A small image classifier, trained from scratch: activation relu, widths [48, 96, 192].
Rows from block 2 of a small image classifier, named by matrix and row number. Rows with one number belong to one channel. Each number is 50 + 15 x the weight over its row's rms, rounded and kept within 0 to 99. All counts start at 0.
After each channel's rows are labels from the 100 images, of 14848, where the channel reaches its highest value: "responds to" is what is common among them; "lies over" is the class under the peak. Only what is clearly more common there than usual is listed. The data: seven-segment displays showing three digits. In brackets: how many of the 100, against the usual share in percent.
# convs0: first 3x3 conv, stride 2 (model.blocks.2.convs.0.weight, 96x48x3x3, standardized in use, each kernel summed), inputs 0-47
# convs1: second 3x3 conv (model.blocks.2.convs.1.weight, 96x96x3x3, standardized in use, transposed, each kernel summed), outputs 0-95

convs0.51:34 43 28 73 27 45 72 62 29 43 44 51 70 44 28 89 36 65 57 51 59 74 51 66 25 53 39 51 34 61 48 54 72 33 33 40 41 63 45 65 61 53 52 64 56 27 34 53
convs1.51:51 67 50 46 59 62 66 67 69 58 66 41 52 48 69 59 49 42 25 45 50 52 86 55 59 64 80 76 48 47 67 62 32 35 51 57 41 79 44 57 28 29 72 36 19 60 40 56 48 51 47 59 23 63 77 26 34 30 53 74 54 53 66 48 16 65 62 70 64 72 46 78 41 46 55 72 41 46 71 56 71 41 68 37 60 64 51 50 71 62 48 57 53 43 62 48
responds to: blue glow (46 vs 16.8); white glow (41 vs 17.1)
lies over: screen (92 vs 34.3)

convs0.56:46 35 38 47 53 62 53 64 49 24 68 43 43 51 56 56 50 23 48 39 67 61 48 40 42 64 73 57 28 41 77 57 34 22 54 70 44 65 39 45 33 61 16 65 37 62 72 81
convs1.56:58 47 06 54 34 39 61 42 42 57 31 29 48 40 40 54 59 64 56 50 51 64 13 68 47 72 00 62 60 67 49 59 44 34 64 68 41 56 45 63 74 52 89 36 43 60 52 32 59 47 41 60 52 40 49 73 50 46 32 52 70 47 34 42 56 25 50 31 55 44 60 31 55 67 40 21 52 58 39 34 34 39 61 60 57 60 36 54 43 41 22 56 45 49 57 65
responds to: blue glow (38 vs 16.8)
lies over: screen (73 vs 34.3); lit segment (27 vs 2.8)

convs0.81:37 34 30 56 57 57 47 56 74 61 58 54 01 44 53 54 68 54 48 63 64 48 45 41 25 43 49 43 55 47 27 89 46 46 50 26 35 40 32 60 55 69 61 71 48 77 50 52
convs1.81:53 52 39 24 68 60 58 57 45 53 58 62 65 58 59 62 51 45 54 68 55 71 47 45 44 56 35 72 63 61 52 51 72 62 62 59 49 58 62 59 40 53 08 63 47 53 72 56 51 52 51 51 57 45 46 56 46 59 43 64 54 35 54 70 55 52 61 54 78 48 48 50 47 61 57 99 54 43 43 49 50 47 55 64 47 50 52 58 44 52 48 51 61 65 48 59
responds to: green glow (100 vs 16.7); the digit 1 (63 vs 27.5); third digit: 1 (36 vs 10.3); first digit: 1 (29 vs 10.4)
lies over: screen (80 vs 34.3)

convs0.78:27 52 58 51 65 70 55 60 39 42 34 62 43 61 38 12 53 54 86 56 53 53 38 43 38 36 61 35 65 44 54 44 62 62 52 39 52 56 49 61 55 34 72 29 66 08 43 76
convs1.78:59 43 56 38 42 56 43 39 55 25 40 49 29 60 43 68 69 44 56 54 37 38 99 74 35 40 99 45 69 48 53 58 52 55 59 53 69 41 47 47 52 44 49 26 76 66 45 56 47 54 59 49 71 36 41 35 54 52 64 50 62 52 29 62 61 67 62 47 45 46 53 46 37 37 49 00 39 64 63 61 47 48 38 71 61 48 54 49 61 43 48 58 68 53 53 61
responds to: white glow (79 vs 17.1); the digit 9 (61 vs 26.4); first digit: 9 (30 vs 10.1)
lies over: screen (99 vs 34.3)

convs0.36:41 54 45 55 45 31 43 48 40 79 70 73 38 45 51 51 81 27 56 48 33 45 60 44 21 40 26 71 55 58 55 46 60 46 42 81 68 47 60 22 52 53 35 77 57 45 25 58
convs1.36:48 96 52 35 29 57 26 52 37 63 41 56 40 35 40 65 33 62 54 48 25 37 64 78 32 64 68 71 55 55 27 50 48 22 40 32 56 74 44 32 41 40 41 42 42 47 24 37 45 55 48 30 61 50 48 60 40 38 57 47 69 26 38 37 40 50 42 62 47 38 24 45 60 33 25 55 51 60 26 55 61 66 46 44 42 31 72 56 30 59 93 43 34 37 43 68
responds to: the digit 7 (78 vs 26.9); third digit: 7 (46 vs 9.7); white glow (41 vs 17.1); second digit: 7 (26 vs 9.7)
lies over: screen (100 vs 34.3)

convs0.3:76 39 47 47 46 73 51 61 48 60 56 56 13 62 52 74 31 61 74 78 74 42 42 40 65 54 53 43 48 37 36 55 46 66 51 52 18 56 40 55 32 31 55 12 52 44 56 39
convs1.3:57 36 62 39 69 68 38 46 55 52 57 50 48 46 40 69 39 30 45 32 59 36 69 80 67 07 36 50 48 61 60 52 37 67 64 60 46 41 44 19 39 37 42 64 51 38 44 84 45 56 47 38 76 61 37 56 73 70 48 54 48 77 25 30 30 72 40 27 35 39 73 64 47 58 59 74 39 39 42 55 38 73 43 39 72 43 53 25 64 53 57 70 62 49 58 28
responds to: the digit 2 (74 vs 26.9); third digit: 2 (37 vs 10.2); first digit: 2 (32 vs 9.6)
lies over: screen (94 vs 34.3)

convs0.87:51 24 33 43 38 52 78 40 44 41 76 50 54 43 29 41 57 60 68 79 37 78 53 62 60 56 33 38 38 36 48 48 39 74 44 66 50 64 43 28 55 78 26 31 63 35 59 61
convs1.87:67 41 60 53 67 45 48 29 43 39 42 54 57 39 68 56 48 41 43 66 71 74 56 56 43 49 44 46 51 43 59 30 31 45 52 35 54 51 53 34 66 26 58 16 34 33 43 53 27 40 40 41 47 12 65 57 52 63 60 20 90 30 28 30 15 67 42 44 42 35 18 50 36 44 54 31 53 56 28 46 50 39 59 66 58 85 59 53 37 57 55 82 45 51 41 56
responds to: the digit 2 (62 vs 26.9); red glow (45 vs 17); dark on pale (36 vs 16.1); first digit: 2 (29 vs 9.6)
lies over: screen (85 vs 34.3)

convs0.12:54 73 61 36 72 82 52 57 39 56 24 76 34 54 61 46 35 25 44 36 34 55 43 62 59 50 35 38 73 48 61 39 65 54 76 52 54 21 53 22 49 50 57 57 45 21 46 60
convs1.12:49 51 53 44 64 45 50 55 50 31 44 30 49 40 46 63 68 33 47 44 42 36 47 49 54 53 99 61 28 47 50 55 51 42 62 46 34 49 68 47 41 46 00 57 54 61 70 59 46 56 47 53 64 61 53 49 50 51 65 57 48 46 71 40 51 35 42 45 52 41 74 56 63 60 22 00 32 76 57 45 58 53 52 41 66 49 61 56 72 54 35 67 69 54 58 65
responds to: amber glow (79 vs 16.3); the digit 4 (68 vs 27.4); first digit: 4 (39 vs 9.9); second digit: 4 (27 vs 10.6)
lies over: screen (95 vs 34.3)

convs0.9:51 44 60 47 61 36 34 57 32 55 54 52 71 50 49 75 57 79 71 57 68 56 36 43 25 48 22 46 50 58 34 50 52 53 85 31 51 23 64 51 23 38 29 60 62 58 61 24
convs1.9:55 22 81 53 56 53 46 70 48 60 75 55 53 45 38 66 33 48 45 56 39 52 58 57 18 10 34 37 33 67 58 74 41 46 68 55 71 47 44 58 24 19 32 74 39 60 38 53 55 43 38 41 31 71 55 32 62 53 37 48 41 54 52 37 49 70 69 56 41 54 49 62 56 46 71 52 35 09 39 36 56 53 40 57 37 49 39 40 65 36 47 70 85 41 34 27
responds to: the digit 7 (73 vs 26.9); the digit 1 (68 vs 27.5); first digit: 1 (37 vs 10.4); second digit: 7 (33 vs 9.7)
lies over: screen (92 vs 34.3)

convs0.31:57 56 52 52 63 59 39 81 60 27 28 43 77 60 63 35 49 36 77 47 59 52 30 45 56 24 44 30 56 24 24 55 32 67 62 69 49 61 28 35 41 64 62 51 60 42 68 57
convs1.31:77 47 36 37 57 47 25 85 43 57 53 32 42 71 56 58 63 27 56 64 51 62 16 58 33 20 57 48 64 53 51 47 51 36 59 42 45 59 70 17 61 54 54 65 65 41 52 60 47 59 55 47 61 54 46 44 63 52 47 45 12 67 57 37 53 56 29 41 34 77 48 69 44 39 43 10 52 61 37 56 78 53 35 64 86 52 38 58 43 49 45 33 88 52 50 45
responds to: white glow (42 vs 17.1); amber glow (38 vs 16.3); second digit: 4 (30 vs 10.6); first digit: 1 (26 vs 10.4)
lies over: screen (83 vs 34.3)

convs0.52:38 44 78 75 55 26 50 44 34 64 44 34 42 67 63 40 78 63 60 51 45 52 54 32 47 41 33 83 53 47 23 60 36 45 68 46 51 45 81 50 54 35 45 76 47 41 39 21
convs1.52:83 57 47 69 44 39 27 62 66 42 70 76 51 43 42 55 47 57 29 46 49 60 99 20 43 55 57 21 47 65 46 65 48 42 54 43 18 48 42 32 37 33 36 39 23 41 25 36 59 52 33 43 50 33 32 55 48 51 46 52 54 69 44 39 59 55 37 39 48 55 30 36 49 48 64 60 69 51 42 65 60 30 41 69 35 54 20 30 26 44 39 33 39 37 51 20
responds to: dark on pale (70 vs 16.1)
lies over: screen (76 vs 34.3)

convs0.17:47 54 57 33 45 58 66 29 41 39 54 73 44 26 22 53 42 08 39 56 31 57 69 71 60 70 60 36 75 42 57 49 35 33 39 69 53 52 58 48 56 54 56 53 70 30 51 78
convs1.17:66 60 64 39 44 49 18 30 48 66 42 53 60 56 57 39 44 45 40 49 43 39 63 66 40 53 81 72 48 53 21 43 57 61 57 43 57 34 43 42 66 25 47 61 42 20 50 45 52 45 71 61 70 35 34 40 39 40 55 20 49 81 79 39 34 66 47 33 59 66 49 37 97 65 25 55 45 59 43 36 43 46 47 46 71 26 87 50 59 42 55 51 69 53 28 48
responds to: the digit 4 (71 vs 27.4); white glow (53 vs 17.1); amber glow (44 vs 16.3); second digit: 4 (39 vs 10.6)
lies over: screen (100 vs 34.3)

convs0.62:37 23 63 61 47 77 42 64 38 46 33 70 53 28 59 60 35 52 03 38 51 66 55 30 57 52 58 52 48 60 62 56 43 70 49 32 29 78 62 71 36 37 63 58 44 44 60 49
convs1.62:65 48 53 54 20 40 48 62 54 28 46 40 37 30 52 38 29 54 46 65 61 46 63 09 60 48 47 53 31 61 67 51 60 35 40 61 59 38 74 54 86 44 86 34 20 69 46 65 55 64 51 57 66 66 62 43 48 72 59 52 66 73 70 76 58 37 36 78 54 70 48 54 51 51 38 30 39 54 64 51 31 51 43 26 43 50 47 53 48 60 08 41 67 38 43 61
responds to: the digit 7 (54 vs 26.9); blue glow (51 vs 16.8)
lies over: screen (78 vs 34.3)

convs0.61:40 61 36 30 69 61 74 49 58 33 42 32 47 81 43 33 46 36 61 55 58 28 80 51 72 28 49 52 53 38 67 71 41 88 30 54 30 55 41 35 57 49 56 42 35 47 61 43
convs1.61:48 45 59 35 28 42 50 37 36 71 32 63 54 55 56 60 60 49 61 49 42 38 62 50 52 63 46 43 36 44 32 31 39 63 62 47 73 45 48 79 25 32 54 44 69 49 65 79 53 56 40 34 48 45 61 55 50 62 41 54 13 51 00 41 37 75 29 39 31 49 21 30 12 35 64 63 37 47 28 64 50 48 30 63 48 44 34 42 56 36 30 54 73 41 50 50
responds to: amber glow (38 vs 16.3); second digit: 2 (31 vs 10)
lies over: screen (96 vs 34.3)

convs0.76:74 28 72 62 45 54 54 21 68 30 47 35 46 66 53 50 36 31 31 71 23 56 39 30 44 63 88 46 66 41 61 42 71 43 36 42 51 46 55 57 77 50 28 59 56 47 52 56
convs1.76:30 72 71 51 32 58 77 54 33 61 29 49 45 34 29 61 56 59 43 67 47 33 96 59 54 70 62 63 65 27 52 54 56 59 66 73 69 52 52 62 34 45 47 44 80 62 45 32 47 32 44 54 52 47 61 42 42 45 49 41 77 46 83 48 88 42 45 35 62 61 54 61 66 61 17 52 60 58 77 50 36 63 50 35 56 38 35 23 67 43 42 57 72 43 56 54
responds to: dark on pale (83 vs 16.1)
lies over: screen (97 vs 34.3)

convs0.25:69 47 47 52 34 41 74 50 44 57 66 60 24 55 35 63 33 62 77 70 50 54 57 34 65 48 22 27 56 46 43 48 39 23 80 64 82 29 50 35 49 42 51 29 62 48 44 59
convs1.25:60 56 49 43 70 62 48 63 49 66 65 51 23 32 51 56 18 69 40 47 41 40 67 50 51 37 84 55 33 65 38 49 42 44 44 44 57 52 44 25 49 34 68 19 48 39 54 54 36 42 46 44 68 54 55 40 41 45 39 24 99 59 80 13 45 65 59 48 53 59 37 43 80 43 37 80 41 54 41 39 46 44 39 60 59 24 58 54 36 52 58 19 62 58 38 42
responds to: the digit 3 (72 vs 27); first digit: 3 (27 vs 10.2); third digit: 3 (26 vs 9.9); first digit: 1 (26 vs 10.4)
lies over: screen (96 vs 34.3)

convs0.14:63 13 47 57 52 54 56 26 52 54 83 38 64 33 44 53 54 46 57 36 45 36 43 43 43 61 29 60 36 79 53 77 30 47 72 46 80 46 49 28 37 49 39 50 41 64 63 74
convs1.14:39 50 44 47 38 35 36 55 45 46 42 51 72 50 47 65 45 56 48 51 64 46 00 55 31 46 00 47 63 65 51 46 58 55 60 47 55 39 46 38 51 52 94 61 47 46 40 44 56 50 53 56 50 64 46 39 60 44 52 50 45 53 44 54 57 43 46 46 39 37 41 63 61 45 32 86 51 60 52 52 57 47 35 31 47 35 50 48 51 51 51 50 48 38 62 51
responds to: blue glow (81 vs 16.8); first digit: 0 (25 vs 9.3)
lies over: screen (100 vs 34.3)

convs0.20:34 22 62 69 69 52 43 52 43 54 78 65 50 56 44 51 63 28 43 45 33 56 44 14 49 47 46 67 65 50 63 52 13 52 58 70 31 64 51 65 52 63 39 34 56 27 76 35
convs1.20:40 46 50 45 43 55 60 46 54 45 51 43 46 54 50 43 68 47 51 49 44 45 59 55 46 48 00 54 56 67 56 55 69 46 55 60 40 42 46 55 46 67 32 41 71 58 57 44 43 48 55 43 51 57 63 40 52 51 58 61 65 45 50 68 57 37 74 47 46 46 73 44 47 44 39 00 55 60 59 51 51 50 46 52 43 49 44 59 52 69 54 42 59 46 48 52
responds to: red glow (98 vs 17)
lies over: screen (63 vs 34.3); lit segment (36 vs 2.8)

convs0.79:57 06 58 40 71 53 52 47 38 28 90 26 43 46 48 37 54 58 48 36 59 32 61 35 69 56 42 75 57 70 59 63 51 57 80 47 53 66 57 46 46 30 33 37 41 40 51 47
convs1.79:56 29 48 60 43 44 53 40 58 57 36 37 58 52 53 47 60 30 64 52 52 45 05 58 56 47 00 58 54 49 40 53 44 53 56 54 57 47 46 57 58 47 13 55 48 59 33 54 48 57 44 51 60 53 62 53 61 42 50 72 84 47 29 56 65 50 52 56 41 35 48 52 31 47 45 39 50 60 40 54 60 34 49 66 50 28 53 46 57 61 53 62 52 41 58 56
responds to: red glow (76 vs 17); first digit: 1 (26 vs 10.4)
lies over: screen (82 vs 34.3)

convs0.88:61 56 56 46 57 72 51 33 49 07 34 10 72 82 49 27 47 58 63 51 55 48 33 47 53 43 48 62 59 46 43 40 75 78 44 43 51 58 52 50 45 31 49 32 59 77 53 42
convs1.88:40 73 10 34 66 43 37 56 33 40 45 42 40 52 29 79 66 67 73 41 31 64 54 43 14 48 43 67 38 34 51 54 44 76 36 66 60 46 42 66 40 65 78 61 74 67 62 48 30 27 38 49 48 69 45 22 57 42 58 52 51 52 44 44 30 36 26 44 45 62 60 52 47 37 55 24 34 43 69 64 49 54 37 32 64 22 63 58 82 39 63 57 64 43 60 48
responds to: white glow (47 vs 17.1); first digit: 1 (27 vs 10.4)
lies over: screen (66 vs 34.3); lit segment (34 vs 2.8)

convs0.67:80 59 39 49 21 28 62 34 49 50 45 59 55 53 37 75 60 34 54 53 36 93 34 61 31 69 42 50 63 39 68 41 50 40 40 47 41 44 51 50 62 65 63 57 42 36 18 75
convs1.67:44 78 75 60 74 70 67 47 47 80 41 47 52 39 25 58 44 62 36 61 54 36 51 60 60 53 51 62 33 94 55 25 09 41 65 30 58 59 73 63 63 51 52 44 49 50 55 56 41 45 59 42 52 38 73 47 49 57 65 28 44 55 55 22 49 66 50 67 48 63 76 44 64 65 61 52 73 47 37 50 61 24 46 71 57 56 61 57 32 38 84 31 47 63 41 71
responds to: the digit 1 (80 vs 27.5); white glow (53 vs 17.1); third digit: 1 (47 vs 10.3); second digit: 1 (31 vs 10)
lies over: screen (100 vs 34.3)

convs0.6:54 27 50 55 64 54 89 72 56 37 40 38 34 62 66 56 45 58 82 42 45 17 64 37 42 40 20 66 55 62 55 50 44 58 74 40 37 63 52 25 55 29 50 37 36 59 60 41
convs1.6:34 47 52 43 35 43 54 52 35 27 52 51 66 66 48 86 61 35 76 59 34 28 40 40 24 42 26 31 37 60 50 49 36 51 60 48 38 65 52 43 28 19 28 69 45 51 33 46 62 48 44 43 60 94 68 34 50 49 49 72 20 59 35 46 58 34 35 51 40 50 32 41 31 55 36 63 49 55 38 57 69 65 24 57 56 29 52 36 60 65 43 70 81 27 47 34
responds to: the digit 1 (59 vs 27.5); green glow (38 vs 16.7); first digit: 1 (33 vs 10.4)
lies over: screen (66 vs 34.3); lit segment (34 vs 2.8)

convs0.41:49 41 37 54 48 75 34 29 42 60 46 48 48 35 63 66 26 43 20 29 41 76 52 38 73 81 45 52 62 59 58 53 49 69 21 51 65 84 62 50 58 34 40 47 36 51 36 60
convs1.41:42 66 58 45 39 52 45 49 28 50 21 48 35 35 47 53 43 57 44 60 49 38 71 43 70 56 72 50 51 23 52 46 59 42 43 23 56 45 63 38 22 46 99 09 56 61 45 40 43 41 56 55 70 54 35 33 51 54 41 29 71 33 56 46 44 42 40 13 63 44 30 35 54 50 69 81 45 51 46 49 37 34 50 51 63 53 36 51 35 33 32 12 56 39 34 50
responds to: blue glow (39 vs 16.8)
lies over: screen (83 vs 34.3)

convs0.5:51 59 49 65 37 69 79 44 68 48 03 38 30 53 49 56 40 57 66 64 63 36 34 45 63 58 45 72 59 30 49 55 26 83 50 37 34 55 39 52 32 62 43 50 49 70 40 39
convs1.5:30 42 39 43 43 42 39 58 48 42 41 47 62 50 48 81 49 46 47 59 55 49 95 46 53 57 72 50 30 45 43 49 33 46 58 48 43 57 47 38 42 15 75 29 46 54 45 56 55 48 51 56 62 53 61 46 53 58 72 45 07 30 35 34 33 30 28 53 45 67 44 55 38 42 50 99 50 60 43 67 40 54 68 39 61 61 33 66 66 55 43 85 67 48 65 44
responds to: green glow (75 vs 16.7)
lies over: screen (76 vs 34.3)

convs0.85:57 60 38 37 76 50 74 23 63 50 33 55 34 65 67 24 57 60 13 46 52 45 30 51 67 49 54 61 48 64 38 39 79 52 52 45 46 59 28 45 66 53 61 49 79 27 37 41
convs1.85:39 66 58 59 56 61 59 26 51 44 54 53 45 62 47 10 62 62 53 66 52 73 23 72 69 59 80 51 55 56 69 61 58 45 39 48 65 29 61 33 45 67 18 45 61 59 54 33 41 55 72 80 40 50 52 57 65 52 63 62 99 50 44 63 61 46 52 34 61 39 45 48 24 49 57 21 50 57 66 52 48 34 68 55 43 89 50 46 49 61 48 28 47 64 28 53
responds to: dark on pale (94 vs 16.1)
lies over: screen (64 vs 34.3); lit segment (36 vs 2.8)

convs0.90:52 20 36 69 66 80 65 31 42 42 67 37 47 59 38 67 20 60 59 46 42 66 34 47 36 68 47 36 54 42 41 65 66 38 45 45 74 62 28 63 56 65 42 24 50 45 42 79
convs1.90:75 54 55 55 31 78 61 62 49 32 38 33 49 52 55 61 61 52 41 71 60 46 60 52 75 47 22 60 35 44 63 41 58 52 64 58 70 44 66 47 69 66 64 54 59 67 40 65 66 46 70 49 53 56 44 51 42 47 44 31 95 53 76 70 63 74 59 52 47 57 60 66 85 55 52 99 43 45 69 42 46 37 49 55 53 49 44 46 67 32 35 26 59 58 28 55
responds to: the digit 1 (63 vs 27.5); first digit: 1 (39 vs 10.4); green glow (36 vs 16.7)
lies over: screen (87 vs 34.3)

convs0.8:68 56 30 36 69 52 48 45 72 50 68 50 51 33 57 62 48 57 78 47 75 53 36 35 48 58 27 17 50 51 52 58 36 22 94 29 39 54 59 37 51 58 52 36 52 66 42 35
convs1.8:70 22 48 57 57 55 64 66 54 53 55 46 62 56 43 61 48 29 33 41 25 43 63 76 48 16 11 42 50 72 41 66 57 42 52 47 63 55 45 50 38 49 66 69 58 52 62 45 62 57 63 54 44 67 76 53 48 50 67 56 78 57 79 36 57 69 55 70 59 50 37 62 54 38 57 22 46 46 54 78 46 54 56 68 88 15 75 31 39 33 43 28 52 29 58 50
responds to: the digit 1 (65 vs 27.5); the digit 4 (56 vs 27.4); first digit: 1 (42 vs 10.4); amber glow (37 vs 16.3)
lies over: screen (95 vs 34.3)

convs0.27:36 79 34 55 39 32 54 11 51 41 60 66 71 62 38 59 54 62 40 42 26 24 54 68 61 49 55 78 72 53 47 58 21 32 36 49 66 75 64 45 44 47 41 61 49 41 42 49
convs1.27:33 24 53 43 31 59 41 53 54 43 61 66 38 44 41 47 53 40 41 54 34 65 54 87 68 61 84 66 56 47 25 88 65 39 41 31 46 65 20 61 46 34 64 59 56 50 51 71 60 39 19 47 44 44 47 32 48 48 83 47 43 46 21 43 69 48 54 26 27 44 59 50 44 61 69 29 38 54 64 52 53 62 50 45 28 33 50 18 40 48 58 33 20 45 58 61
responds to: amber glow (54 vs 16.3)
lies over: screen (100 vs 34.3)

convs0.55:33 25 32 60 53 58 20 50 53 59 61 81 55 51 64 32 57 53 33 44 45 17 60 44 32 30 29 59 44 66 65 81 49 52 70 40 61 45 75 65 44 59 50 48 44 57 31 71
convs1.55:41 56 67 29 29 61 39 63 61 61 47 38 42 89 46 59 70 41 28 59 61 37 12 48 60 21 03 53 54 56 52 73 76 71 76 37 23 54 61 61 57 46 74 19 58 60 33 46 52 60 71 55 55 50 39 45 45 38 40 41 39 42 63 61 55 44 42 54 60 64 27 59 53 40 58 82 41 60 53 64 56 66 47 27 35 32 50 46 37 36 56 42 52 36 43 55
responds to: green glow (62 vs 16.7); first digit: 1 (32 vs 10.4)
lies over: screen (76 vs 34.3)

convs0.70:49 77 61 20 46 42 75 75 55 60 45 33 50 65 26 70 62 39 29 36 43 42 46 51 45 49 60 82 42 60 60 52 60 73 61 55 46 73 49 28 41 35 48 47 35 55 26 22
convs1.70:22 49 48 79 26 28 34 52 55 56 40 35 47 53 47 42 54 43 69 52 33 46 50 84 88 71 66 66 40 63 32 44 45 54 25 50 68 67 55 65 47 14 58 30 58 56 36 67 54 66 55 58 61 73 67 25 45 32 54 58 48 54 21 36 51 34 26 50 50 48 53 53 13 37 70 42 38 42 36 55 62 49 43 61 40 40 49 36 42 58 76 41 61 58 60 79
responds to: amber glow (49 vs 16.3); dark on pale (44 vs 16.1)
lies over: screen (81 vs 34.3)

convs0.46:69 50 47 42 36 65 53 23 76 70 50 49 46 48 52 34 54 42 18 40 43 25 58 70 26 59 67 33 50 57 56 74 59 42 52 64 45 50 47 64 59 13 59 75 28 67 42 54
convs1.46:57 62 53 61 32 47 18 41 39 49 46 74 47 49 31 51 36 38 50 41 60 31 41 24 71 69 59 69 62 48 29 37 47 51 71 62 57 60 37 76 66 21 64 40 22 60 22 58 64 51 42 45 54 76 35 47 56 59 50 38 39 47 42 64 73 24 63 44 57 41 18 33 57 67 57 93 74 75 55 65 51 58 48 36 35 56 57 34 70 54 59 74 57 56 48 52
responds to: the digit 7 (57 vs 26.9); green glow (42 vs 16.7); dark on pale (35 vs 16.1)
lies over: screen (78 vs 34.3)

convs0.89:44 42 55 28 73 50 67 53 49 89 26 60 72 34 45 67 52 52 64 75 50 41 37 34 66 39 38 41 69 42 52 43 52 40 41 68 34 59 51 28 47 28 48 46 89 38 36 52
convs1.89:69 51 71 77 51 50 40 74 52 48 72 54 50 43 39 65 34 50 34 60 47 57 99 75 48 54 41 45 41 35 47 39 50 54 50 24 53 41 29 33 18 46 88 54 41 37 43 60 53 52 52 33 40 33 52 30 46 53 54 44 01 48 51 33 45 69 45 45 25 49 23 34 68 41 68 36 45 38 50 59 38 54 35 64 54 28 42 34 36 33 69 51 52 51 32 46
responds to: white glow (66 vs 17.1); first digit: 1 (26 vs 10.4)
lies over: screen (100 vs 34.3)

convs0.73:49 65 69 31 48 40 70 50 57 51 63 66 57 67 53 60 64 90 68 47 41 85 23 47 46 62 33 44 53 49 36 44 24 38 40 53 48 46 65 40 36 48 29 20 28 61 47 44
convs1.73:47 22 38 37 45 60 30 45 42 47 49 30 69 50 49 40 22 41 50 27 48 51 22 43 26 34 26 43 43 35 68 41 22 60 39 54 70 42 44 65 64 47 53 90 45 26 48 46 44 45 69 47 67 60 40 69 52 71 31 42 33 51 45 30 35 51 58 50 29 37 52 48 45 56 57 85 64 32 66 31 26 57 68 23 48 63 60 64 23 26 49 44 31 61 34 53
responds to: first digit: 6 (29 vs 10.4)
lies over: screen (98 vs 34.3)

convs0.38:43 46 50 34 50 27 51 36 47 72 51 78 63 54 68 43 37 37 37 55 49 56 35 46 63 72 46 77 37 33 64 28 26 51 57 30 38 79 47 83 50 65 38 51 25 70 50 59
convs1.38:23 28 46 50 54 46 40 59 46 39 52 33 36 49 55 58 33 21 57 40 43 48 56 29 44 71 41 57 39 65 28 58 45 72 66 63 16 51 50 68 48 78 46 53 50 56 65 71 72 43 32 20 29 38 56 57 50 41 52 51 38 47 26 55 27 40 71 56 32 16 71 51 42 40 45 19 37 81 50 80 74 73 51 64 36 49 51 77 63 58 56 59 43 54 46 55
responds to: white glow (37 vs 17.1)
lies over: screen (98 vs 34.3)

convs0.82:49 38 45 17 44 07 71 39 57 58 66 71 43 35 41 60 40 62 49 59 53 92 23 63 52 74 58 52 47 50 49 34 34 35 55 54 66 51 58 69 50 58 36 49 53 62 44 37
convs1.82:42 51 22 47 54 54 24 37 42 62 50 36 32 50 31 36 41 84 51 51 58 63 32 54 45 40 58 59 50 49 61 51 38 48 32 69 43 41 58 52 56 50 37 59 48 45 61 49 26 49 55 33 53 56 27 46 40 55 47 26 87 52 83 05 48 29 63 82 54 68 52 61 58 66 59 22 61 65 55 46 50 65 73 51 44 45 81 57 17 37 59 29 43 60 27 67
responds to: the digit 1 (67 vs 27.5); third digit: 1 (45 vs 10.3); first digit: 1 (34 vs 10.4)
lies over: screen (97 vs 34.3)

convs0.54:27 30 49 35 69 39 70 50 58 43 61 79 50 68 42 55 32 57 52 71 58 89 43 51 40 51 70 56 50 60 43 28 56 47 04 48 70 48 57 42 34 41 32 55 38 53 56 39
convs1.54:39 40 25 29 49 53 48 28 34 51 59 59 44 39 00 55 57 38 50 65 52 42 40 70 40 69 58 56 58 50 52 41 11 54 43 75 50 42 50 53 31 76 80 73 56 35 62 63 25 39 44 48 52 35 23 27 45 49 44 23 72 55 46 34 40 28 50 48 39 50 37 27 51 75 51 62 38 61 46 30 38 51 60 48 42 43 49 39 37 47 39 24 50 48 30 77
responds to: the digit 1 (59 vs 27.5); third digit: 1 (36 vs 10.3); first digit: 1 (30 vs 10.4)
lies over: screen (96 vs 34.3)

convs0.80:43 71 27 49 56 57 46 47 55 45 48 37 78 28 67 60 59 36 50 40 63 51 33 65 38 52 40 83 03 69 45 62 56 71 63 43 51 61 39 23 32 44 45 59 42 56 69 47
convs1.80:35 56 40 40 52 41 59 48 37 54 43 54 56 50 42 71 63 55 73 56 58 62 00 44 35 60 78 41 53 39 43 45 53 56 58 49 52 45 54 64 43 49 57 50 44 45 51 44 43 56 42 63 46 58 55 41 55 42 46 57 66 48 55 41 43 36 51 59 54 45 47 51 39 51 33 52 54 58 53 51 61 48 29 31 66 37 41 51 51 53 63 66 55 37 60 36
responds to: the digit 4 (63 vs 27.4); amber glow (36 vs 16.3); second digit: 4 (34 vs 10.6); third digit: 4 (27 vs 10)
lies over: screen (90 vs 34.3)